From a checkpoint of a small image denoising autoencoder.
Model: 27.7M parameters, encoder arch vit, encoder norm layernorm, encoder moe expert_choice, encoder num experts 16, encoder patch size [8, 8], encoder width 384, decoder norm layernorm, decoder widths [48, 96, 96, 96].
Rows from block 0 of the decoder of a small image denoising autoencoder, named by matrix and row number. Rows with one number belong to one channel. Each number is 128 + 32 x the weight over its row's rms, rounded and kept within 0 to 255. All counts start at 0. After the name is the row's rms in percent of the matrix's.
After each channel's rows are labels from the 100 images, of 14976, where the channel reaches its highest value: "top examples" is what is common among them. Only what is clearly more common there than usual is listed. The data: scattered letters and digits in many colours.
# convs0: first 3x3 conv (decoder.mid.0.convs.0.weight, 96x96x3x3, each kernel summed), inputs 0-95
# convs1: second 3x3 conv (decoder.mid.0.convs.1.weight, 96x96x3x3, transposed, each kernel summed), outputs 0-95

convs0.69 101 [134 135 100  96 142 112 155 187 140  68  40  88 132 141 166 175 155 143 107 125 153 138 123  83 133  79 144 178 145 137  97  74  93  87  80 160 114 165  89 139 106 157 208 163 140 178 141 151 134  97 126 133  79 139  75 127 157 153 177  77 109 159 127 143 148 146 135 129 134 141 157 126 104  79 133 138 107 136 177 159 101 166 105 111 164  89  90 163 144 115 176 158 136 151 178 162]
convs1.69 098 [ 98 155 106 110 109  95 107 111 139 137 101  90 144 115  57 118 170 126 201 138 152 177 196 146 174 147 148 125 126 146  79  95 122 125 112 128  92 150  64 145  76 143 107 188 144 102 139 148  46  74  95 174 179 187 137  96 116  90 143 119 144 115 157 108  84 143 144 191 117 115  98  91 154 115 139 124 114 155  97 121 135 155  99 174  94 132 170 116 126  77 126 125 114 106 122 187]
top examples: the character M

convs0.80 106 [145 120 173 172 108 129  61 153 119 112 165 124  68  94 124 159 139 131 142 152 202 174 168  99 181 154 120 173 127 149 156 164 122 162  80 104 154 130 161 134 129 207 148 146 122 158  89 131  93 102  99 108 157 132 162 122  99 128 142 127 112 158 170  47  82 107  96 104 125 147 114 101 119 144 134 112 101 141 139 103 103  83 130  87  75  94  88 156 111 112 111  66 160 116 119  48]
convs1.80 088 [123 156 143 169  79 100 175 145 150 102 105 141 145 101 120 126 131 143 199  83 134 145 106 151 139  96 113 123 152 179 152 116 136 137 154 145 101 163 118 110 125 104  96 132  78 136 225 138 146 108 129  73 207  68  50 111 122 103 148 131 132 128 143  87  98 150 110 175 102 136 126 123 135 141  98 184 195  90  93 127 118 112  84 147 113  89 192 133 203 113 106 136 137 119 146  91]
top examples: white

convs0.14 093 [112  99  47 133 109 116 127 141 174 145 166 158 147  97 175  97 159 116 115  72 144 107 170 143  79 143 126 156  87 118 147 122  83 148 193  87 111 178 117 162 102 102 135 142 101  50 165 124 132 158 112 135 117 117 147 152 113 166 163 154 175 152  79  89  76 125  73 145 129 107 136 161 101 123 136 132 140  84 175 128 143 150 155 230 100 148 168 133 146 138 129  95 106 161 126  75]
convs1.14 087 [114 171 127 129 150 114 118 130  95 136 179 136  43 134 118 124  96 135  61 142 159 128 116  72 124  98 116 130 124 146 124 143 136 184  87 151 171 187 160 120 148 120 153  85 150 153 156 167 132 100 127 123  80  58 135  96 139 115 163 137  91  93  92  93  73 138 143 128 168 124 102 146 141  84 144 176 116 173  74 153  38 107 114 104 139 194 169 130 160 135 132 137 194 114  91 130]
top examples: pink; white; yellow

convs0.4 099 [152 141 100 172 137 199 168 117 141 142  95 222 138 112 144 159 112 116 180  95 152 179 133 149 156 122 167 140 136 126 110 138 102  92 131 137 161 116 148 197  71 154 150 114 159  91 145 151 134  90 126  92 131 143 109 105 148 154 115 105  74 103  82 159 136 115 120  80  97 182 132  82 147 153 141 211  91 128  92 111 163 101 113 120 134 198 133 186 113 162 144  86  91  90 140 113]
convs1.4 094 [125 148 144 182 164 169 108  92  49 168 130 102 114  95 176 144 144 175  83 140 133 123  77 119 101 135 128 185  92 147 126 107 124 140 157 121 128 221 127 120 125 153 128 159  82 141 140 169 146  67 113 172 110 103 114  91 152 150 132  97 119 123 145 136 108 121 132 183  58 183 119 157  82  94 152 113 180 142 141 165 126 125 156 126  89 135 187 132 105  98 103 157 152 174  91 192]
top examples: white; yellow

convs0.1 101 [ 69 119 164 124  89 119 131 119 149  78  81 132 123 190 164 138 106 100 118 115  74 157  98 186 128 110 160 153 182 123 118 178  67 160  99 136 161 133  79 115  75 116 145 123 148 153  92 120  97 156 108  89 174 140 136 122 118 160  82 163  99 172 157  83 178 158 157 130 127 203 115 106 107  78 123 126 126  83 127 123 149 185 114 142  88 118 178 141 140 158 187 116  68 155 129 128]
convs1.1 094 [134 115 157 111 133 143 149 157 107 109 142  58 134 104  99 118 127 144 128 137  94 187 154 184 121 172 150 102 165  97 137 129 127  96 105 117 119 151 114  90 122 136 118 129 114 127 135 126  34 162 145 133 117 157 117 160 135 138 167 141 159 198  68 105 195 156 173  86  58 138  55 120 112 148 162 142  65 168 130 117 104 155 139  95 145 147 157 141 163 149 183 149 125 121 196  66]
top examples: yellow; pink; white; orange

convs0.40 101 [ 20 120 159 153 164  60 142  99  91 122 158 128  87 100 172 105 118 126  88 144 175 153 159 103 198 118 101 133 126 160 160 151 143 117 180 130 115 116 170 130  76 135 108 144 122 104 182 128 120 102 134 158 117 118  77 103 140  52 183 130 177 108 105 138 109 118 135 103 129 143 113  98  73  98  82  74 151 165 142 155  98  87 144 125 113 163 108 115 120  77  91 140 123  99  84 115]
convs1.40 109 [126 101  85 127 111 172 187  84 144  53  87 102 137 141  89  97 144 119 136 124 163 100 112 105 114 163 198 150 151 136 143 100 184  66 118 120 154 156 153 129 100 133 167 169 141 204 130 190  91 143 142 129 110 128  75 122 132 136 122 150 154 126 197 138 150 111 118 175 138 131 126 112 120 153 142  93 103 115 121 133 139 118  57  97 137 103 128 105  76 117 116 132 154 119  50  39]
top examples: white

convs0.20 096 [182 129 185 138  99 132  53 119 124 127 161 145 121 112 132 111 189 111 169 171 118 128 183  66  67 151  71 135 101 145 147 126 154 119 120 125 163 111 109 125 104 156  96 164 117 194 115 123 154 149 140 149 111 146 141 102 194  94  91 108  73 124 120 127 133 116 215 125  75 126  83 159 135 176 111 141 128 167 125 137 105 100  69  96 148 188 121 120 124 125 159 127  68 111 177 148]
convs1.20 105 [176 134  95 119 126 112 132 133 158 177 153 100 127  74 106 109 111 125 192  73 131 131 133 143 103 174  81 147 137 184 103 124 170 149 173 109  43 165 148  66 112 200  91 169 151 144  93 126  88 139 132 100 127 119 134 168 186  73  97 145  70 128 107 140  89 118 184 184 103 130  85 112 121 149 129 156 156 107 137 108 115 156  64 149 118  84 150 124 128 118 105 150 103  94 101 118]
top examples: pink; white

convs0.45 087 [ 69 114 106 113 108  75 165 131 132 134 133 105 168 102  95 129 126  95  89 101  88 148 132 166  93  93 142 144 118 110 143 174 185 169 122 119 122 137 152 147 123  93 161 177 129  96 107 129  68  95 111 128 118 151  76 166  95  75 195 119 111 112 156 137 156 129 135 123  82 197  99 108  92  90 133 205 143 192 157 139 140 132 109 174 130 122 198  80  93  82 124 177 129 161 115 160]
convs1.45 096 [124  94  72 132  70 143 160 132 125 112 148 114 131 144 128 105 112 118 185 172 167 133 132 110 175 154 138  89 111 116 123 115 111 181 134 210 152  84 147  86 127 117 111 153  82 202 142 120 117 131 129 136 168 144 125 134 124 175  95  89 161 175  78 148  83 105 195 155 115 226 156  83 133 134  89 109  75 172 102 121 123 128 121 125  77 152 124  89 100  91 107 173 154 138 105 120]
top examples: white; pink

convs0.78 092 [118 117  87 123 113 141 154 106 125 140 151 202  91 161 125 154  85 151 100 139  86  83  86 163 131 156 160 145 173  91 107 104 124 127 101 111 146 139 151  72 152 147 104  97 131 176 130 138 167 170 142 139 109 166 153  62 106  68 206 146 142  70  90 120 166 199  84 172 172 166 119 136 122 102 136 135 105 159 127 106 130 185 124 120 156 139 167 125 105 158 158 103  47 163 141 126]
convs1.78 107 [108  87 111 159  71 109 146  97  94 184 158 103 124 153 128 142 123 132  99 102 122 181 116 157 166 145 122 131 176 146 110 164  85 157 166 143 115  68 164 118 112 174 117 103 162 136 115 142 163 124 127 225 122 123  66 158 152  99 171 175 189 151  69 146 117  61 139 126 160  89 131 158 114 172  97 172 123 150 132  96 126 136  98 148 141  89 149 126 138 181 120  61  92 163 110 114]
top examples: black

convs0.30 098 [160 187 118 122 186  94 113 126 131 207 108 101 119 126 120 149 123 117  97 131 145 168 135  81 169 166  99 152 136 179 119 100 146 106 140 173  82  95 131  98 195  75 153 131  96 123 159  79 118 110 136 196  92 160 133 118  43  47 109 131 141 104 134  63 124 123  99  65 161 126 101  91 114 168 124 149 169 112  96 106 112 158 133 117 140 149 166 123 163 162 117 102 100 119 122 105]
convs1.30 104 [188 144 112 165  57  93 163 116 200  64 137 100 113 106 132 110 115 127 156 154 139 195 130  92 117  68 103 154 150 202 137  99 123 104 184 143  92 140 125 121 146 194 124  97 109 137  99 113 101 113 164 146  61 125 115  57  89 151 115 144 139 121 126 124 164 177  96 137 150 165  83 162 107 157 104 173 124 143 128  96 150 127  94 111  90 109 122  55 163 145 114 123 104 135 114 140]
top examples: white

convs0.57 128 [140 126 124  77  85 130  87 161 138 138 116 138 155 126 103  73 135  92  97 143 115 115 134  81  98 120 135 137 105  95 125 158 150  38 152 180 119  83 130 151 102 158 140 159  70 109 121  96 121 170 111  91 128  97  87 173 143 100 137 101  25 116  71 132  65 175 157 175 148 102 123 117 151 110 111 139 102 137 100 150 151 132  80  83 141 143  91 119  79  88  96 123  79  86 147  91]
convs1.57 070 [159 107 160 108  59 132 116 155 114 127 114  54  95 182 135 187  73 122 200 178  69 127 124 101 139  81 131 110 109  74 137 118  90  76 135 149 154 148 142  77 186 130  91 151 160 157 204 111 158 117 137 109 158 136 105  99 130 144 108 156 107 140 104 134 120 115 144 143 163 153  69 123  62 135  89 110 152 127 141 145 163 131 121 171 177 124 113 100 124 120 129  98 192  98  99 144]
top examples: yellow; orange; white; pink

convs0.70 091 [196 137  76  89 129 149  98 164 160 155 168  87 104 143 161 128 102  98  95  97 158 115 126 115 149 132  87  97  81  73 174 154 117 107 104  73 119  59 189 163 165 107 140 199 168 112 126 107 105 109  88 150 112 179 173 125 157 132 137 104  90 151 146 174 162 122  81 147  75 186 140 149 184 154 135 117 161 151 131 145 131 154 134 131  88 122 168 143 104  99 111 112 107 157  74 140]
convs1.70 096 [ 84 129  68 133 212 176 145 152 124 113 107 193 164 119 132 137 198 168 136 135 138 169 128 143 105 147 123  67 138  68 123 120 123 187 123  96 111 143 107 128 154 124 150  79 131  78 114  96 104 184 114 140  87 131  79 165  97  98 124  99 133 156 143 164 132 137 108  74 113 146 125 130 138 162 125 109 131 101  92 199 146 106 118 122 159 112 185 113  89 188 131 140 133 169 135 206]
top examples: black; brown; purple

convs0.28 114 [ 87 119 145 125 115  83 113 182  86 134 149 175 113 131 134 124 105  83 155 116 130 117 127 104  90 166  99 124 140 146 118 158 106 116 172 123 143 104 146   6 165 113  44  82 111 127 136 127 189 174 112 156 120  90 159 130  92 183 109 140 129 171 161 133 146 158 123 154 119 107 208 117  86 148 130 118 173 158 155 146 190  89 127 122  67 108 119 158 114 115 138 135 170  89 115 144]
convs1.28 122 [140  78 114 151 101 124  96 157 105 159 192  85 156 119 128 160 172 121 100  74 115 145  73 134 170 169 100 132 104 157 121 101 133 105 156 120 163 136 177 136 126 144 131  86 149  75 100 115 157  79 160 120 125 101 122 206 125  74 114 136 155  64  88 139  89 147 129  82 141  97 137 109 110  69 129 169 143 149 119  84 143 112 106 179 180 117  88 116  79 164  88  88 124 120 112 207]
top examples: black; brown

convs0.49 090 [171 168 169 111 112 154 125  49 163  90 104 108 173 137 101  87 109 151 136 106 107  69 162 162 145 158 112  96 188 153 146 111 131 161 176 154 216 128  85 138 122 109  59 110 113 150 113 151 116 171 120 174 130 123 138  92 142  86 145  88  98 126 102 169 205  77 152 158 155 136 121 141 136 132  98  82 124 157 148 135 120 117 125 116 109 128  89 132 143 111  77 116  92 200 145  88]
convs1.49 101 [204 141 134 116 153 137  64 131 128 164  51 136 149 149 144 131 126 117 178 166 171 136  91 146 127 164 148 120 130 155 126 120 134 177  96 128 138 154  93 110  87 102 195 171 105 204 205 119 102 152 136 138 150 110 100 119  96 167  82 125 114 146 135 152 133 116 136  72  85 126 100  68 151  99  89 119 149 155 137 129  92 134 204 143 160 106 132 157 150 178 133  65 150  94 125 100]
top examples: white

convs0.27 094 [151 156 158 103 174 108 125  54  91 137 164  65 178 128  78 103 106 157  53  53 144  70  95 151 148 190 123 114 113 131 105 141 133 163 174 158 107 109 122 112  78 142 167 113 113 112 121 103 132 166  83 177 106 142 129 170 138 126 125 143 139 141 122 110 165 125  94  92 165  93 180 116 152 178 126 172 148 122 110  71 135 133 134  58 159 142 132 164 143 127 110  82 118 146 182 132]
convs1.27 093 [125 165 133  95 172 154 118 149 135 105 185 135  40 186 113  78  96 123 165 157 116  94  77 100 112  75 156  91 119 144 174  70 139  74 136 135  78 110 162 107 196 133  80 109 154 102  94 145 108 164 140 107 144 128 138  97 119  76 153 115 127 150 156 137 167 111  87 134 151 179  86 132 129 137 107 132 151 108  84 189 170 157 143 182 137 128 101 117 125 202 141  92 138 131 102 139]
top examples: white; pink; yellow

convs0.79 102 [ 38 130 146 114 114 138 124 153 190 136 202 108 114  84 137  61 129 117 172 153 146 127 106 161 137 106 123 192 113 130 155 101 207  85 101  72 107  69 115  92 135 180 126 107 127 148 100 135 135 161 186 152  90 111 107 153 132 128 149  81 162  95 107 110 131 102 112  82 123 111 143  85 140 128 145 168 136 124  76 146 131 160  99 107 153 157  72 105 185 145  79 129 108 142 142 163]
convs1.79 107 [155 125 104 133 139 160  89 124 158 145 105 124 104  98 154  69 139 127 106  95 145 168 149 159  86 112 167 164 137 122 161  55 176 110 198 154 130 107 122  91 105 114  53 127 132  91 108 145  91 177 127 121 139  98 161  98 150 173 119 131  97 156 203 181 180 120 184 183 120 121 116 153 184 123 103 171 151 186 114 177 160 170 101 155 141 149 171 146 163 159 143 143 146 125 124 113]
top examples: black

convs0.2 119 [ 90  82 161 169  81 140 151 115 122 129 152 117 116 172 118 141 121 116 117 117 117 146 125 125 159 107 103  84 149 148  69 109 120 133 110  75  98  92 105 101 147 123  94 145 110 109 125  76 120  72 103  70  98  99 150  70 133 134  67  92 103  76 131 125 110 114  98 117  98  99 168 146  83  72  64  97 146 131  73  60 123 166 133 115  64  90 126  97 111 102 157 143  80 197 127  78]
convs1.2 084 [ 52  98 115 170 110 106  94 101  85  94 102  54 182 103 150 133 130 143 169 114 161  60 136 146 108 123 157 101 122  40 141 154 159  90 171 162 119 107 135 135 130 127 154  87  95  71 105  71 170 180 136 128 115  75 119 117 161  76 162 123 157 117 137 155 138  96 166 112 121 121 158 146 111 100 146 150 128 128  71 152  97 140 130 115 110  79  56 107 154 136 123 125  99 169 154 139]
top examples: black; blue; brown

convs0.93 098 [175 152 144 149 150 172 116 180 152 109 110 126 120 143 154 128 123 121 158 157  91 106  57 142 149 147 130  96 156  77 116  98  80 104  87 171 105  71 117 135 170 166  47 156  81 144  94 104 167 116 109 103 174 132 124 175 121 145 109 116 120  98 140 153 143 140 128 186 137 136 152 149 119 109 117  71 145 125 119 146 173 119 135 131 176 166 150 152  97  94 199 146 140 164  23 165]
convs1.93 119 [149  62  85 123 122 133 121 111  89 126  62 149 104  84  81 132 155 127 108 101 114 107 131 170  97 158 161  97 125  80 163 142 186 130 154 155 161 143 139  99  88 128  85  99 138 179  91 111 121 147 214 199 136  81  68 117 135  75 117 132 164 136 115 125 138 186 134 120  96 101 187 154 121 142 158 120 143 116 134 125 125 106 128 163 126  29 153 126 114 102 137 108  87 169 146 103]
top examples: black

convs0.46 101 [130 150 107 104 155 128  70  90 122 123 168 134 110  81 174 133 124 109 104 145  73 171  74 186 132  88 106 162 145  67 116 134 115  73 107 115 162 146 152 117 144 106 129 147 151 169  48  94 153 157  91 143 151 153 172 161 147 166  88 170 157 112 115  70 137 115 117 147 142 128 100 142 118 113 159 170 137  83  71  78 144 124 143  93 147 157 136  84 110 161 205 158 125  69 146  89]
convs1.46 096 [173 101  70 135 153 146 100 153 142  91 138 123  63 132 161 156  96 142 140 163  69 166  60 130 144 104 187 129 112 108 160  66 122 117 157 156 150 103 144  61 140 157 155 113 132 148  82 154 156 138 110 128 176 125 115 160 116  77 169 185 186  63 106  98 126 114 116 137 158  91 123  67 134  42 147 142 119 167 104 111 137 131  96 159 138  74 152 115 126 145 162 112  93 112 143 131]
top examples: white

convs0.35 095 [213 102 152 152  97 107  84 144 138 189 126 127 111 142 207 105 145 132 100 139 113 133 110  95 116 210 145 111 110 146 172  62 141 121 116 147 148 149 126 142 135 180 158 111 100  51 165 127 157 190 168 110 135 136  88 157 106 113  71  95 167 126 126 116  74 180 121 112  66 135 173 131 145 177  94 143 151 170 108 164 148 115 145 103 150 150 118 123 149 104 130 183 124 112 149 145]
convs1.35 103 [ 98 204 133 183  58 149  71 151 116 120 123 200 138 116 125 118  87 101 112  90 131 149 167 179  99 156 132 139 126 164 101 213 142 143 167 127 138 126 107 175 131 102 117  47 144 119 114 119 146 137 135 140 130  70  87  92 161 152 146  93 141 144 127  86 202 148  82  96 103 119 153 134 129  96 155 147  96 199 118 116 131 168 144 162 154 124 113 117 135 115 117 169 110  70 147 115]
top examples: black

convs0.12 098 [153 118 119 119 123 119 125 116 151 109 201 128 118 126 176  58  69 112 132 116 144  88 113 131 172  93 102 104 168 127 140 144 142  98 143  98 170 121 148 183 107 140 135 167 119 103 215 115 112  94 137 168  85 124 157 124 104  79 158 150 132 137  70 118 142 132  48  81 180  87  95 157 143 107 123  94 157 121 130 143 197 115 122 125 117 121 153 125  86 141 119  99 174 193  73  68]
convs1.12 091 [ 69  94  85 133 214  75 108  98  73 128 172  62 167 156 122 115 127  74 118  74 126  89 163  96  94 106 122 124  97 111 179 152 107 147  87 150 132 114 145 124 113 142 145 134 131 144 122 124 131 148 151 120 154 106 101 156 134 121 164  79 162 151 152  77  86 115 102  90 136  94 122  70 131 118 158 141 183  87  52 139  84 109 197 160 110  70 163 141 145 129  95 144 150 130 125 136]
top examples: black

convs0.82 101 [143  85 102 154 128 143 120 141 136  47 126 176 153 130  95 151 110 142 172 112 168 109  98 140 144 152 165 101  84 147 163 159 145 139 132  39 153 138 125 151 148 168 149 130 158 138  83 148 144 148 188  79 186 132 137 102  86 120 186  90 138 153 143 180  99 115  51 153 167  88  84  97 106 121 149 131 126 113  75 139 157 112 155 124 117 124 170 125  42 103 126 136 123  85  98  90]
convs1.82 091 [157 102 138 172 181 101  96  96 152 120 125 146 114 125  81 135 177 119 109  99 105 121 117 143 155 173 136 122 216 119  77 163  79 173  94 114 130 132 127 174 133 104 180 116 152 103 174 115 100 153 107  93 176 131 116 154 120 155 194 173 112 151  81 140 104 185 109 108 117  64 138  94 160 122 164 168 110 120 133 125 157 124 109 108 144  91 119 114 131 212 138  82 173  61 161 139]
top examples: black

convs0.54 115 [ 98 149 116 109 116 173 139 108  87 152 191 128 165 102 115 180  92 104 153 145 189 191 112 131 130  38  92 121 110 130 101 163 157 129 111  96 153  73 157 130 137 105 102 102 124 162  98  85 189 190 138 163 141 118 115 160 178 102 113 115  73  57 138 160 130 121 152 127 137 127 120 210  92 145 106 168 117 104 184 142  98 112 158 127 145 141  80 168 141 124 144 122 140 133 175 138]
convs1.54 109 [131 151  94 133 160 150 170 109  53  70 163  90 133  97  57  84 161 112 177 132 132 147 178 107 116 101 126 144 133 129 155 114  89 178 144 137 174 162 109 169  62 105 101  97 120 129 118 142 128 120 141 168 123 133 132 186  64 135 106 122 133 157 131 105 158  94 118 120 123  79 176 150 178  88 122 232 180 142 159 137 140 127 125 154 143  92 108 121 128 182  95 122  94 112  87 129]
top examples: black; blue

convs0.51 118 [112 109  95 138 108 140 146 162  97 193 111 153 119 125 113 147 108 204  87 118 133 131 134 158 116  85 125  97 184 117 100 143  95 111 220  83  93 158 143 140 117 120 136 124 119  49  94  61 150 114 117 183 114 173 129 121 154  95 162 172 112  41 170 111 140 125 134 151 155 115  81 144 108 130 136 106 166 127 146 108 151 115 198 110 129 115 172 116  67 143 131 159 176 132 103 154]
convs1.51 108 [136 115  93 153 140 125 117 154 233 109 143 158 137 180 143 141 191 130 135  94 121 147  67 131 101 145 143 104  71  95 119 149  95 124  98 142 159 195 135 130  84 122 130 165 115 170 117 116 103  72 109 177  96 141 131 183 184 146  99 193 128 134 135 114 131 111 148 106 160 121 131 210 178 136 152 101 149  71 120 183 129  92 135 133 165 106  63 122 127 171 113 157 139 128 152 139]
top examples: white

convs0.90 091 [123 171 108 123 169  93 122 156 157  91 114 126 118 162 134  88  82 126  81 136  94 200 161  83 178 138 103 113 153 136 138  85 104 161 100 127 147 129 183  79 138 123  82 153 146 121  96 127 140  79 157 155 132 106 126 106  72  83  99 132 127 170 136 145 105 128 135  74 119  90 172 159 166  93 117 185 165 201 148 108 169 151 126  81 107  61 126 125  88 100 140  54 164 128 127 161]
convs1.90 094 [ 91  79  83 191  85 154 176 143 140 188 114 110 121 128 124 119 153 134 128 154 127 152 107 162 167 103 148 104 134 166 116 187 102 154 150 151  61  95 191 111  92  64 128 137 126 149 181  79 146  87 190 168 144 163 119 188 115 142 114 118  97 118 127 172 177 126 116 125 124 135 146 146 110 149 149 155 123 164 170 109 160 161 138 150 133 127  68 109 149 167 117 136  89 169 138  45]
top examples: black